python train.py --model="multi-label image tagger" --horizontal_flip=true --norm_position="pre" --activation="reglu" --inner_norm=false --conv_stem=false --num_labels=18 --steps=12800 --lr_schedule="linear" --warmup_steps=2560 --weight_decay=0.07 --adamw_weight_decay_other_params=0
Rows from block 9, named by matrix and row number. Rows with one number belong to one neuron. Each number is 128 + 24 x the weight over its row's rms, rounded and kept within 0 to 255. All counts start at 0. After the name is the row's rms in percent of the matrix's.
# gate: MLP gate (model.blocks.9.mlp.gate.weight, 576x192), inputs 0-63
# fc1: MLP up (model.blocks.9.mlp.fc1.weight, 576x192), inputs 0-63
# fc2: MLP down (model.blocks.9.mlp.fc2.weight, 192x576, transposed), outputs 0-63
gate.440 044 [115 167 122 136 115 125 112 145 109 142 132 117 121 117  95 156 113 142 128 150 127 122 125 139 104  71 118 167 141 141 172 128 152 157 155 151 115 119 132 141 146 108 140 171 112 148 114 147  90 120 112 127  93 153 126 143 141 132  92  83 139 131 153 127]
gate.441 057 [ 98 140  99 123 131 120 105 134 146 111  85 113 109 124 168 137 133 158 172 139 101 121 102  81  78 112  98 178  99 116 165 140 133 158 124  78 120 108 138 177 136 191 124 169 144 122 112 117 138 104 141 166 108  98 114 148 166 129 129  69 133 154 151 158]
gate.442 075 [143 114 101 166  77 101 147 144 131 116 144  75 100 105 108 119 112 107  70 134 147 116 108  66 114 153 124 118 129 135 136 109 122 131 130 146 175 148 128 136 149 135 115 124 151 113 116 110 113 136  97  92 137 147 146 127 119 144 132 150 118 107 133 149]
gate.443 075 [144 100 136 118 117 133 153  98 148 137  94 176 114 161 143 141 150 146 113 131 143 149 126 155 126 106 126  99 178 114 155 132 139 110 150 124 130 114 139 122 139 166 102 149 111 123 140 138 140 154 161 144 111 124 152 133  87 153 159 152 124  91 102 156]
gate.444 016 [ 87 113 116 100 126 128 118 110 164 137 103 102 153 117 162 156 122 133 132 143 143 123 151 107 159 127 113 126 107 124 117 120 113 101  95  91 119 172 128 126 143 151 133  87 149 123 152 152 135 137  85 146 178 115 104 180 130 117 129 137 130 166 170 123]
gate.445 106 [103 106 152 109 166 100 107 122 112 118 148 118 115  99 120 174  86 138 131 127  92 123 134 113 136 151 129 144 110  76 143 156  84 155 110 141 150 147 130 114 172 177 110 100  75 129 105 122 147 140 119 165 129 126 102 116 124  99 154 137 132 185  87 124]
gate.446 159 [121 131 161 161 127 101 140 177 138 110 121 103 143  85 130 128 153 139 157 121 129 134 143  98 114 153 143 106 128 105 154 133 117 165 133 129 125 160  85 129 113 118  86  99 118 135 130 138 142 120 137 105 136 129 115 140 131 169 148 128 178  99 161 134]
gate.447 102 [129 150 159  98 119 130 142  97 176 124 124 163 126  89 131 112 133 105 118 160 134 131 137 127 143 127 162 107  94 152 141  87  88 105 118 164 164 145 134 111 205 136 143 138 141 135 143  96  90 124 143 150 112 109 123 147  77 122 156 147 146 137  86 102]
gate.448 136 [140  98 126 106  96 122  90 105 133 154 141  96 142 127 130 149 114 147 175 152 105  99 108 107 133  96 121  64 164 133  99 140 119 108 177 127 156 150 155 163  83 132 156 137 147  85 103 131 137 122  96 124 104 148 138 142  83 161 161 134 140 130 154 156]
gate.449 166 [146 138 111 140 154  99 161 114 156 106 107 127  92 129 117 151 114 125 156 121 124 137 111 113 158 169 163  97 149  87 113  66 121  93 140 137 127 115 149 168 123 130  97  84 133  99 109  84 118 104 149 118 161 147 126 150 102 128 123 131 115 115 104 153]
gate.450 152 [126 146 101 144 143 133 136 137 138 125 148 117 130 181  93 160 145 108 107 149 136  66 138  81 117 108 140 118 110 120  90  85 111 121 121 129 104 124 155 119 145  78 130 124 202 165 152 119 163 106 111 117 117 120 118  92 140  89 150 130 130 146 137 120]
gate.451 149 [140 141  76 131  95 155 138 128 163 167 121 139  86 131 126 144  94 117 126 120 151 150 112 144  84  99 101 131 162 134  90  87 121  67 121 113 122 142 122 138  94 156 157 113 179 109 102 137 102 128  62 137 114 129  98 121 135 128 124  89 171 139 163  95]
gate.452 018 [122  95 119 133 143 107 134 134 178 140  95 126 150 190 148 122 152 106 156 140  86 111 130 111 142 136  90 102 140 154 115 108 102 156 188 115 127 103 113 143 164 162 150 136 121 175 117 196 131 122 110 110 150 149 130 114 127 116 125 120 138 123 129  43]
gate.453 127 [146 140 150 110  93 151 146 120 124 141 148 131  98 108 152 141  93 126 141 125 116 117 109 138 192 132 148 176 153 149 109  99 134 116 148 104 156 142 116 151 131 110 135 107 157 103  99 146 136  79 117 133 114 148  76 137  99 130 135 104 140 151 141 133]
gate.454 141 [144 149  94  91 134 117 152 111 135 128 127 134  95 101 132 125 108 119 119 152 150 145 100 136 125 126 147 171 121 125 159 144 106 109 121 147 120 161 134 129 111 133 105 125 102 194 137 159 128  84 171 139 148 137 147 106 102 148 116 112 159 121 118 135]
gate.455 076 [120  98 138 143 125 136 175 145 126  64  90 111 146 125 161 107  85 102 147 102 192 172 139 136 121 113 142 108 122 101 152 147 101 122 159  88 136  93 134 143 144 127 105 114 122 129 160 138 125 160 129  84 170 118 162  73 141  93 135  96 129 143 160 148]
fc1.440 041 [111 152 122 118 109  91  94 168 116 145 131  90 142 130  92 142 127 152 131 130 125 110 124 142 104  81 104 174 129 119 175 122 148 159 123 124  99 126 114 123 133  82 167 172 118 164 117 148 123 121 100 119 115 116 129 154 152 134 107 138 114 134 166 155]
fc1.441 056 [132 135 117 131  98 170 155 138 105 101 126 105 115 116  77  98 144 142 138 124 158  93 112 111  95 101 112 152 103 114 127 119 107 123 169 162 119 140 158 170 126  95 133 125  98 115 109 131 150 156 118  74 126 154 114 120 138 125 123 135  95 153 103 116]
fc1.442 072 [116 123 153  94 164 150  86 106 131 113 113 178 169 169 175 107 141 157 171  98  96 111 164 148 150 124 109 117 162 124 150 111 131 158 128 122 100 142  96 131 110 124 145 136 119 143 135 139 125 130 176 153 137 103 133 106 113 106 108 114 142 136 120 107]
fc1.443 082 [104 148 136 116 109 116 117 153 128 122 157  94 164 115 117 117 131 119 137 136 136  94 140  95 147 138 150 155 123 128 101 126 129 142  99 142  92 150 118 135 144  97 164 117 138 129 135 125 111 105 111 110 116 154  96 135 160 106 104 101 156 156 141 111]
fc1.444 017 [ 83 110 114 112 130 136  94 123 173 138 110 111 148 121 163 165 129 125 133 151 169 121 154  95 166 122 121 110 100 126 124 103 116 105 114  99 100 162 138 124 149 161 128  78 127 124 141 167 137 128  84 155 151 125 108 185 148 112 146 152 126 188 156 125]
fc1.445 118 [ 97 130 152 107 127  77 101 137  80 124 165 100 123 128 123 123 119 133 144 127 116 116 146 137 149 177 127 167 139  80 145 148  76 127  97 122 129 169 142  86 170 162 116 110 138 127 115 131 141 158 110 164 122 139 116 114 128 112 140 134 132 210  87 115]
fc1.446 160 [135 159 169 126 176  82 130 111 137 115 134 123 127  96  77 128 173 125 170 151 138 133 123 123 102 140 146 104 129 120 172 132  97 147 116 153 154 126 122 114 141 115  74 145 114 122 132 119 156 118 124 139 126 110 113 119 125 162 164 139 144 108 168 127]
fc1.447 096 [108 150  80 124 123 110 131 143 117 123  90 118 121 118 148 134 117 150 124 146 121 106 153 102 130 146 101 153 157  85 141 162 199 156 118 124  79 144 108 132  74 125 158 149  90 118 131 140 148 112  85 135 139 138 128 113 165 107 127 153 120 138 151 155]
fc1.448 133 [135 112 115 122 135 113 111 129 145 144 132 120 170 109 110 131 131 138 154  87 127 129 119 116 135  59 129  75 148 149 130 182 143 105 188 121 151 132 115  96  99 138 160 179 130 133 119  80 140 124 101  93 117 117 128 116 108 141 142 129 201  91 112 173]
fc1.449 162 [114 132  85 147  97 153 127 127  99 149 143 114 149 105 113 108 141 131  87 112 109 105 133 107 113  95 128 150 141 172 139 107 141 115 120 134 155 143  88 147 135 145 132 146 131 125 116 160 132 179 117 150 114  98 114 104 141 142 142 127 140 143 219 117]
fc1.450 152 [152 102 124 140 107 110 119 146 113 158 129 128 149 107  96 120 134 165 108 141 112 156 149 128 153 123 108 132 137 147 134 183 141  88 187 171  76  56 152 103 114 152 135 136 166 146 101 125 135 136 115 138 115 114 124 143  83 158 117 166 131 112  99  92]
fc1.451 151 [152 150  87 139 111 128 146 116 169 136 125 141 124 147 141 135 105  88 149 150 123 113 119 118 108 101 102 120 141 122 106 108 145 122 131 124 134 100 150 159 116 164 119 107 161 131 140 140 105 110 114 143 134 165 103 128 113 202  93 110 148 133 125 116]
fc1.452 022 [108 104 108 100 111 110 118 104 188 103 105 132 128 140 162 133 136 136 158 158 111 125 131  99 163 128  90 101 133 148  93 121 111 113 211 114 124  97 102 119 158 118 150 162 122 174  96 205 134 139 124 148 187 134 151 131 122 112 151 116 126 137 134  93]
fc1.453 125 [144 132 148 123 106 146 145 132 115 128 142 132  75 119 143 159 106 111 146 135 144 120 125 147 190 142 143 163 168 124 108  97 120 116 155  84 147 145  92 133 134 122 153 100 154 108 102 150 142 103 119 128 117 122  83 128  93 137 133 116  88 156 141 151]
fc1.454 144 [122 154 113 103 165  97 150 118 128 124 155 130 106 109 117 143 119 118 106 121 148 127  99 122 112 140 163 144 136 104 135 125 153  83 169 109 108 146 144  90 105 150 112 104 131 154 149 172 100  98 140 175 109 104 162 114  85 123 138  96 126 105 127 130]
fc1.455 071 [144 182 111  94 135  81 103  82 110 138 162 124  88 147 126 159 179 125 112 137 105 116  95 126 119 170 181 141 134 101  96 108 122 131  98 147  92 166 117 125 136 113 177 123 161 136  93 154 149  73 169 148 139 139 117 135 129 125 162 126 104 134 115 107]
fc2.440 044 [125 115 101 128 174 154 126 141 125  92 142 181 125 160 193 100 143 114 114 122 159  86 131 122 139 168 173 139 146 123 122 122 111 141  71 131 154 108 145 123 143 137  87 108 156 124 144 103 127 134 119 193 120 145 116 133 174 119 135 140 151 127  80  80]
fc2.441 056 [120  95 133 113 150 139  90 163 161 134 152 124 174 201 126 140 105 117 138 111  83 141 136 138 122 121  94 152 114 124 159 136 135 172  89 129 157 108 123 150 138 144 123 135 152 119 148 115 154 126 140 103 151 112 141 150 196 142 111 119  97 115 150 130]
fc2.442 088 [175 125 117 122 131 107 180 150  89 120 141  91 132  96 101 181 115 171  73 138 112 134  99  92 137 105 125 117 125 110 153 125 125 137 125 142 145 146 157 157 135 108 105 132 135 116  92 110 107 139 121 123 121 141 114 137 136 114 170 113 124 123 171 165]
fc2.443 096 [141 122 118 106 115 123 161 132 137 112 140 222 137 132 117 121 135 123 141 155 124  95 132 110  84 146 141 129 122 140 164 126 167 132 146 118 138 154 171 122 107 133 108  90 128 111 106 147 127 137 146 137  92 158 140 144 149 195 133 153 126  81 124  75]
fc2.444 027 [110 134 142 129 101 108 182 116  75 101 120 134 109 102 142 127 127 129 128 119  96 108  97 157 109 106 120 149 134 112 106 139  90  80 133 126 153  72 134 139 115 150 114 127 136 130 117 130 102 148 183 146  91 120 155 153 137 149 146 126 127 119  90 144]
fc2.445 129 [175 150 161 155  92 122 122 128 143 135 132 124 100 144 100 116 115 109 155 160 109 118 158 125 153 137 124  80  99 162 127 122 144 153 129 130  98 115 138 109 133 101 142  88 150 122 166 117  84 128 145 153 165 100 108 137 130 149  99 145 108  60 161 125]
fc2.446 149 [131 136 126 159 131 142 150 151 155 116 139 178 126 157 129 189 140  85 143 119 111 145 165 132 158  95 113 134  83 175 126 146 140 138 142 130  84 134 121 127 116 104 116  99 146 166 181 130 120 101 116 110 104 131 119  95 125 121 104 154 138 171 119 142]
fc2.447 101 [141 108 108 102 115 139 126 129 130 113 178 139 122 122 146 109 165  86  81 129 128 128 159 165 117 145  89 113  89 164  91  99 128 143 113 131 114 129 178 105 151 115 106 113 137 111 138 114 117 120 125 153 110 140 107 136 146 137 108 126 127 152 147 114]
fc2.448 137 [ 99 138 114 140 149 111 116 123 158 106 134 106  77  98 132 167 121 116 126 149 142 128 122 132 115 133 126 113 152 110 169 191  99 170 119  75 154 119 150 126 135 119  92  82 103 156 140  95 140  89 143  95 164 169 144 107 109 155 138 141 174 125 112 154]
fc2.449 147 [117 104 166 131 127 123  67 131 138 113 122  76  84 143 122 110 114 172 164 136 133 108 130 126 115 158 162 123 103 123 187 149 139 161 151 166 109 158 141  95 118 104 146 112 170 113  60 135 119 172 115 148 107 120 129 136 136  78 180 112 107 112 103 157]
fc2.450 127 [128  85 124 149 131 137  91  64 116  97 126 112 112 134  87 113 125 105 172 129 111 151 159 138 165 127 110  96 125 145 122 131 150 126 143 115 127 162 119 109 136 103 182 120 135 115 170 180 116 159 109 113 152 134 103 101 163 118 170 154 127 131 176 114]
fc2.451 163 [ 77 138 120 142 155 160  76 182 122 138 118 139 130 143 172 138 167 141 126 143 103 149 129 134 179 131 186 119 118 172 122 133 126 128 152 151 168 126 128 105 157  78 133 132 151  95  99 169 106 118 123  94  85 125 132  99 133 131 133 164 125  97 115 171]
fc2.452 021 [126 108 179 113 101 154 179  92 102 149 115  97 149 130 158 129  95 102 102 102 127 104 126 146  89 126 131 152  86  88 139  91 124 141  99 106 155  88 114 150 131 144 122  83 113  80 145  91 118 143 127 129 121  98 110 175 119 172 121 141 129 122 144 143]
fc2.453 128 [127 125 126 132 148 115 141 147 116 132 112 127 120 140  95 139 130 141 152 144 142 141 159 127 105  93 134 101 123 127 138 145 146 119 120 140  85 137 135 159  72  61 123 123 125 147 151 133  96 145 104 176 149 108 138 159 134 161 131 154 100  91 195  85]
fc2.454 153 [124  99  73 134 102 135 133 136 114 142 104 130  88 129 138 157  95 141 171 124 112 143 107 111 132 111  79 146 117 162 132 127 149 161 173 111 150  85 146 132 113  86 145 137 120 116 114 112 125 122 117 117 124 157 161 107 136 120  78 134 152 185 148  89]
fc2.455 080 [ 93 163 166 146 141 102 114 164 143 104 104 179 102 120 104 121 109 131 107  83 114 146 116 134 150 113 118 112  99 137 121 139 105 112 150 181 102 109 124 109 158 110  96 123 120  91 158 148  79 135  87 191 126 126 117 131 126 105 111 149 131 119 136 110]